python train.py --model="image classifier" --dataset="rendered dice on a table" --train_examples=145000 --image_size=64 --crop_scale_min=0.8 --horizontal_flip=true --translate=0.06 --color_jitter=0.2 --cutout=0.25 --targets=["total"] --num_classes=18 --arch="vit" --norm="layernorm" --norm_position="pre" --activation="gelu_tanh" --head_dim=32 --fused_qkv=true --bias="all" --qk_norm=false --parallel_block=false --moe="expert_choice" --drop_path=0.05 --num_experts=32 --moe_every=1 --expert_mlp_ratio=0.25 --experts_per_token=1 --shared_expert=false --patch_size=[4, 4] --conv_stem=false --layers=8 --width=192 --positions="conv" --pooling="class_token" --loss="cross_entropy" --head_dropout=0.2 --residual_init="none" --optimizer="muon" --muon_scale="original" --lr=0.011 --momentum=0.95 --nesterov=true --orthogonalizer="newton_schulz_5" --adamw_lr_other_params=0.0029 --ema_decay=0.995 --steps=10200 --batch_size=256 --epochs=18.0 --lr_schedule="wsd_sqrt" --decay_fraction=0.2 --final_lr_fraction=0.1 --warmup_steps=510 --weight_decay=0.01 --adamw_weight_decay_other_params=0
Rows from expert 28 of block 2, named by matrix and row number. Rows with one number belong to one neuron. Each number is 50 + 15 x the weight over its row's rms, rounded and kept within 0 to 99. All counts start at 0. After the name is the row's rms in percent of the matrix's.
# up: expert up (model.blocks.2.mlp.up, 32x48x192), inputs 96-191
# down: expert down (model.blocks.2.mlp.down, 32x192x48, transposed), outputs 96-191
up.15 102:26 41 42 44 71 75 78 72 40 58 72 45 51 52 67 56 41 56 41 24 37 40 47 49 42 34 00 55 44 54 64 43 50 49 28 61 52 58 71 65 41 62 62 70 51 69 52 43 56 59 92 38 56 50 47 44 46 92 52 42 34 61 56 36 61 34 55 74 37 53 58 63 56 46 29 60 62 44 50 41 35 46 17 47 38 28 48 37 43 53 28 45 30 35 26 52
down.15 106:21 70 54 45 30 43 45 51 61 62 17 25 38 57 26 43 42 85 39 50 65 41 55 55 55 19 65 55 50 29 54 51 39 60 49 33 43 46 25 62 85 44 53 41 48 44 36 26 33 39 48 79 66 66 55 46 58 66 42 35 68 28 46 64 39 65 31 51 11 45 75 70 67 51 53 74 69 50 38 43 81 34 53 65 45 64 39 54 47 70 53 44 38 49 51 26
up.16 109:25 13 38 46 56 49 51 52 41 55 70 51 33 54 63 71 44 57 65 43 36 75 32 70 52 44 58 44 60 37 71 56 36 68 26 57 28 40 67 35 56 56 81 30 21 44 73 70 69 68 45 66 66 41 48 51 63 69 71 35 44 11 50 47 31 38 27 60 48 87 71 63 41 24 29 24 33 63 46 26 29 56 54 50 44 41 75 53 34 48 37 43 54 32 56 65
down.16 104:40 63 37 48 43 38 38 72 66 47 47 44 21 57 28 97 34 25 73 34 54 65 38 71 45 49 58 57 61 36 46 37 46 43 37 59 46 32 67 53 50 49 18 56 44 26 46 49 48 48 63 69 56 42 41 26 38 35 57 72 66 85 62 54 70 34 44 47 59 61 43 48 27 65 68 78 68 45 18 61 46 52 65 50 68 42 32 47 49 75 15 49 34 35 58 66
up.17 118:34 72 50 64 17 54 59 70 30 33 99 67 75 49 51 68 66 24 46 52 36 44 29 67 76 59 28 41 68 56 35 62 49 48 57 65 51 63 42 23 51 63 53 82 21 41 38 62 65 51 35 44 40 77 50 52 20 60 70 56 63 42 50 48 42 54 04 43 44 57 68 34 54 46 33 43 66 51 55 55 49 42 42 39 59 34 54 42 36 47 62 38 44 34 57 29
down.17 103:29 44 47 54 62 42 19 43 68 40 32 36 64 39 51 59 37 10 70 52 68 87 58 48 74 30 37 60 45 56 55 50 20 57 50 44 45 50 41 62 43 43 46 48 60 46 66 46 43 65 42 11 24 58 38 60 47 47 41 54 61 68 41 59 70 41 52 72 74 64 25 47 40 53 30 70 79 25 38 20 69 64 30 66 74 36 36 32 80 37 42 36 52 44 69 43
up.18 088:93 49 53 55 52 50 80 39 32 39 49 60 23 41 55 64 30 35 49 51 32 64 54 53 88 42 48 33 47 38 30 55 76 26 72 79 84 34 73 41 21 56 65 61 61 48 26 53 43 52 58 43 33 41 36 64 53 57 45 56 56 71 46 40 75 53 18 61 13 35 68 43 66 44 44 62 61 66 41 38 44 61 50 54 26 46 19 68 49 34 51 52 61 46 63 43
down.18 102:32 40 47 66 49 43 50 45 16 28 67 63 52 59 45 65 58 54 55 34 82 37 55 52 64 27 50 88 48 68 32 36 35 70 70 64 25 65 52 66 51 73 64 51 50 28 53 55 63 52 51 30 79 50 19 58 57 23 59 74 44 27 47 44 45 32 52 43 63 68 46 48 24 54 67 48 44 57 52 54 39 82 51 59 71 57 41 35 26 34 76 75 73 72 55 36
up.19 109:41 59 68 45 31 32 49 32 80 39 40 41 43 63 76 31 47 52 35 57 46 03 60 51 33 49 67 60 31 54 45 42 55 55 75 09 47 50 37 45 50 36 57 61 73 55 58 64 32 38 47 46 74 51 52 61 35 43 54 57 53 38 27 45 47 52 67 89 32 57 30 57 57 61 30 75 66 49 60 51 82 35 56 69 52 75 46 64 29 56 78 58 46 59 38 66
down.19 107:32 49 69 32 25 66 76 60 39 46 55 57 39 45 76 50 42 50 38 68 48 29 71 84 65 47 59 37 62 25 30 48 80 76 18 29 45 43 40 61 35 38 60 57 80 38 60 20 21 41 72 67 59 66 44 63 60 49 38 38 61 49 67 51 71 43 46 66 51 43 54 71 68 65 52 34 70 33 37 58 67 22 51 47 54 67 43 65 46 55 38 47 40 86 45 22
up.20 109:72 55 50 20 57 54 23 30 50 34 47 44 28 67 70 76 85 67 42 60 75 50 64 59 40 37 64 79 33 32 24 67 28 41 85 08 46 42 53 62 35 51 51 56 48 57 54 45 49 52 45 69 50 53 47 45 54 41 61 59 41 52 41 50 40 77 50 46 63 60 65 37 46 34 38 40 52 29 42 51 53 80 80 64 37 62 66 45 53 71 96 39 43 33 58 82
down.20 100:58 27 30 28 47 75 51 44 82 83 49 54 28 49 68 85 44 63 72 66 38 67 69 32 35 21 55 77 45 77 37 37 52 53 52 32 44 33 51 39 30 84 60 35 53 40 67 43 54 72 53 50 29 25 69 50 37 25 53 58 46 33 40 63 27 48 73 17 34 62 44 47 18 39 64 53 53 23 45 66 46 32 33 56 57 59 54 73 55 42 54 37 48 65 52 48
up.21 094:61 72 56 51 80 56 71 50 19 54 60 10 56 68 63 53 58 74 37 44 54 44 61 65 35 51 57 53 58 68 58 40 10 53 69 83 54 52 47 58 71 29 34 63 30 47 37 41 48 73 64 68 82 55 00 30 56 62 26 40 40 52 55 38 76 53 67 52 43 41 47 38 61 61 64 53 42 57 51 42 60 38 31 76 69 53 61 42 44 77 67 77 33 51 46 44
down.21 100:55 83 35 44 58 20 57 36 62 46 80 64 46 40 59 38 33 48 49 51 63 54 36 32 43 64 63 48 35 38 51 62 53 37 58 44 34 56 54 34 51 50 77 71 18 45 77 57 42 68 60 45 30 73 66 50 66 46 51 66 25 58 62 73 58 51 62 64 43 53 34 53 56 47 35 16 61 39 42 64 22 51 53 34 59 43 33 66 20 52 48 56 37 67 40 43
up.22 084:37 39 59 79 28 36 40 70 52 52 48 62 19 54 50 32 48 82 38 28 70 49 23 37 20 47 54 38 41 58 88 59 17 50 70 70 71 51 73 57 56 53 42 64 44 65 69 37 63 62 35 58 61 46 72 50 63 41 45 29 37 36 55 66 55 48 61 46 35 65 45 28 42 55 56 37 64 67 59 45 80 60 63 40 67 54 73 37 58 87 53 71 34 31 65 30
down.22 112:54 63 49 52 65 21 71 35 93 42 37 52 34 65 62 69 45 55 39 54 57 21 35 38 41 76 44 89 39 48 51 52 58 39 56 37 56 33 55 74 60 55 55 47 25 49 58 52 75 59 54 44 56 56 44 44 45 47 38 31 67 46 43 32 41 52 08 36 18 68 44 48 62 38 41 39 62 53 76 50 61 38 52 39 53 50 51 38 38 58 68 43 71 70 60 55
up.23 106:57 46 47 67 81 58 76 21 44 46 62 38 42 37 57 65 47 57 49 60 58 57 65 38 28 26 04 56 38 18 53 52 54 29 51 48 48 51 52 81 45 42 70 49 52 61 53 51 48 69 60 43 66 44 59 69 59 48 52 41 41 45 39 23 58 59 33 69 48 38 10 48 62 75 43 55 49 05 41 58 62 48 52 47 43 57 41 71 53 59 68 65 67 44 71 21
down.23 093:51 22 86 73 68 70 74 52 69 61 53 50 55 36 55 53 43 37 42 58 49 33 40 41 53 54 61 49 39 68 20 46 51 85 50 45 33 47 35 45 67 63 46 20 65 62 21 44 24 35 56 47 58 18 77 55 78 31 34 46 28 43 36 49 29 24 60 51 44 63 69 47 58 55 30 42 55 51 70 40 55 54 54 51 45 32 42 54 63 24 33 61 34 48 46 36
up.24 106:67 25 56 47 56 44 57 89 23 35 52 29 30 26 17 54 67 34 30 65 39 52 72 63 65 52 71 37 56 55 32 39 54 33 60 42 34 39 45 26 41 41 73 43 35 64 68 58 48 50 53 79 52 53 28 65 41 79 63 07 37 26 43 39 53 54 59 51 61 54 44 54 66 29 48 41 25 30 36 46 45 50 65 91 69 62 67 50 55 59 43 44 08 47 67 57
down.24 097:58 36 36 38 85 42 76 24 33 86 52 49 26 61 22 59 26 66 29 73 59 35 62 49 50 53 54 20 58 65 46 48 48 49 49 47 63 60 58 30 37 26 43 50 38 56 52 45 69 71 81 42 56 66 69 27 41 42 45 36 56 60 56 49 71 63 61 54 57 55 76 62 32 78 61 72 51 53 53 50 71 59 17 52 34 35 71 33 65 47 34 36 31 44 41 43
up.25 091:44 58 54 44 58 57 51 54 48 52 32 49 51 19 64 55 39 30 55 44 32 50 65 76 55 50 54 52 47 55 53 34 42 39 30 63 53 76 53 46 32 57 86 51 62 57 33 58 46 41 30 70 41 43 26 40 64 44 59 72 50 67 48 51 68 34 33 39 58 44 79 64 22 75 37 51 41 48 53 39 26 43 59 39 61 25 53 38 57 49 47 54 48 56 31 64
down.25 091:42 39 49 60 49 65 56 63 42 42 70 42 56 48 72 20 69 59 58 08 37 60 36 44 47 50 48 55 80 22 34 79 55 68 63 52 65 28 53 61 58 67 16 69 62 47 42 62 55 49 48 33 79 41 27 57 59 49 11 47 77 64 49 61 39 68 55 34 44 47 78 08 46 30 33 41 76 77 65 46 67 55 69 41 34 47 44 28 27 72 38 51 57 47 66 43
up.26 109:24 43 66 41 22 11 50 49 68 34 39 44 63 50 57 22 55 59 58 43 60 75 72 41 19 46 50 83 27 35 42 55 72 57 58 56 39 41 18 57 45 57 38 78 74 40 46 62 42 59 16 55 42 38 36 56 53 49 42 44 54 44 86 36 35 59 60 75 35 58 38 56 52 44 45 70 70 37 53 36 68 22 63 55 52 67 63 61 41 24 40 62 63 42 51 33
down.26 110:71 45 43 57 39 66 87 37 54 68 58 44 38 47 69 32 40 63 39 56 32 69 57 26 53 64 31 36 18 43 65 21 63 59 44 27 46 13 50 60 42 61 68 34 52 38 04 48 41 43 70 40 58 50 84 43 58 55 60 60 56 43 46 55 36 51 64 57 51 49 62 51 48 24 42 51 45 59 83 35 42 61 44 39 60 41 48 53 86 42 39 38 30 49 34 36
up.27 096:65 30 45 39 40 38 62 49 53 38 28 77 59 53 37 59 68 55 45 80 59 68 26 85 69 40 85 47 36 60 41 67 54 62 44 62 63 49 33 44 42 50 41 67 53 39 55 50 37 57 33 42 31 73 30 41 32 78 63 44 41 40 57 32 45 59 60 68 50 51 43 43 20 62 61 44 75 54 39 55 41 73 18 82 35 35 17 46 50 67 34 69 36 39 24 53
down.27 095:45 59 35 66 51 54 54 62 60 44 56 34 46 56 66 38 41 29 47 50 48 38 53 42 18 47 39 39 36 52 36 28 66 38 74 44 64 70 57 56 52 27 36 50 54 84 19 60 55 09 42 58 26 06 39 64 32 46 54 75 76 65 45 28 82 58 59 58 61 23 49 44 35 56 50 68 46 51 40 72 43 60 53 56 78 69 69 19 61 36 65 64 40 39 73 19
up.28 104:47 51 36 64 63 52 82 38 39 43 45 37 57 45 40 55 94 34 40 33 57 37 38 40 56 47 47 50 64 42 51 42 54 68 16 41 38 42 44 98 57 64 44 56 68 53 41 63 49 48 57 40 64 81 32 55 72 64 93 37 36 27 47 58 39 65 53 74 57 43 46 74 51 64 37 37 53 14 48 58 18 39 53 58 58 64 32 55 63 54 56 49 56 55 68 40
down.28 089:44 56 45 48 39 77 36 58 58 60 45 68 45 48 44 44 56 59 41 45 49 50 48 39 42 43 55 43 31 57 55 42 68 54 48 34 56 49 28 49 48 64 53 68 66 67 41 50 13 54 58 49 54 48 95 56 58 42 60 76 65 75 36 72 56 66 29 36 57 30 67 51 34 50 69 47 29 32 59 29 42 20 72 62 47 33 65 50 78 52 18 39 45 29 40 58
up.29 087:47 39 51 51 71 85 74 32 56 51 26 47 41 21 60 42 44 32 54 42 32 24 42 29 48 45 54 42 41 28 38 61 58 42 01 41 85 53 61 42 49 47 66 24 72 48 43 64 88 42 70 67 35 55 75 46 80 70 35 67 83 37 63 58 39 52 47 60 50 53 74 59 40 31 59 38 52 85 79 54 38 63 75 32 26 32 68 45 53 66 32 38 54 55 37 73
down.29 108:57 37 25 71 59 21 61 40 63 44 52 38 46 40 52 73 29 62 63 55 71 49 80 60 32 69 67 53 69 58 48 86 36 63 53 71 53 49 70 65 50 49 31 42 56 63 50 65 49 32 59 49 26 73 21 44 65 66 47 45 56 51 47 48 27 39 40 29 58 52 80 30 53 51 29 60 62 46 31 54 75 45 49 70 18 55 42 51 35 46 71 64 61 40 86 55
up.30 093:68 53 55 46 33 48 45 56 85 65 30 46 60 36 36 51 20 58 48 47 69 42 62 76 35 54 54 48 40 55 44 28 87 74 24 38 41 61 42 72 61 12 41 58 60 47 36 50 13 73 40 50 47 90 37 48 39 44 56 47 38 69 24 59 68 66 38 48 64 80 68 30 60 73 52 46 58 71 20 76 41 38 54 48 58 52 52 46 23 53 46 76 37 78 52 44
down.30 094:65 47 67 39 56 44 74 42 86 50 52 48 37 57 60 58 42 65 44 63 42 48 56 29 39 44 15 53 61 63 41 54 68 36 29 45 71 70 67 64 23 34 57 43 66 42 46 75 69 44 50 48 65 73 42 29 36 29 23 36 27 60 51 69 44 60 32 46 42 42 47 71 48 36 63 59 33 66 35 62 48 40 37 44 69 55 23 43 39 62 74 37 23 67 43 51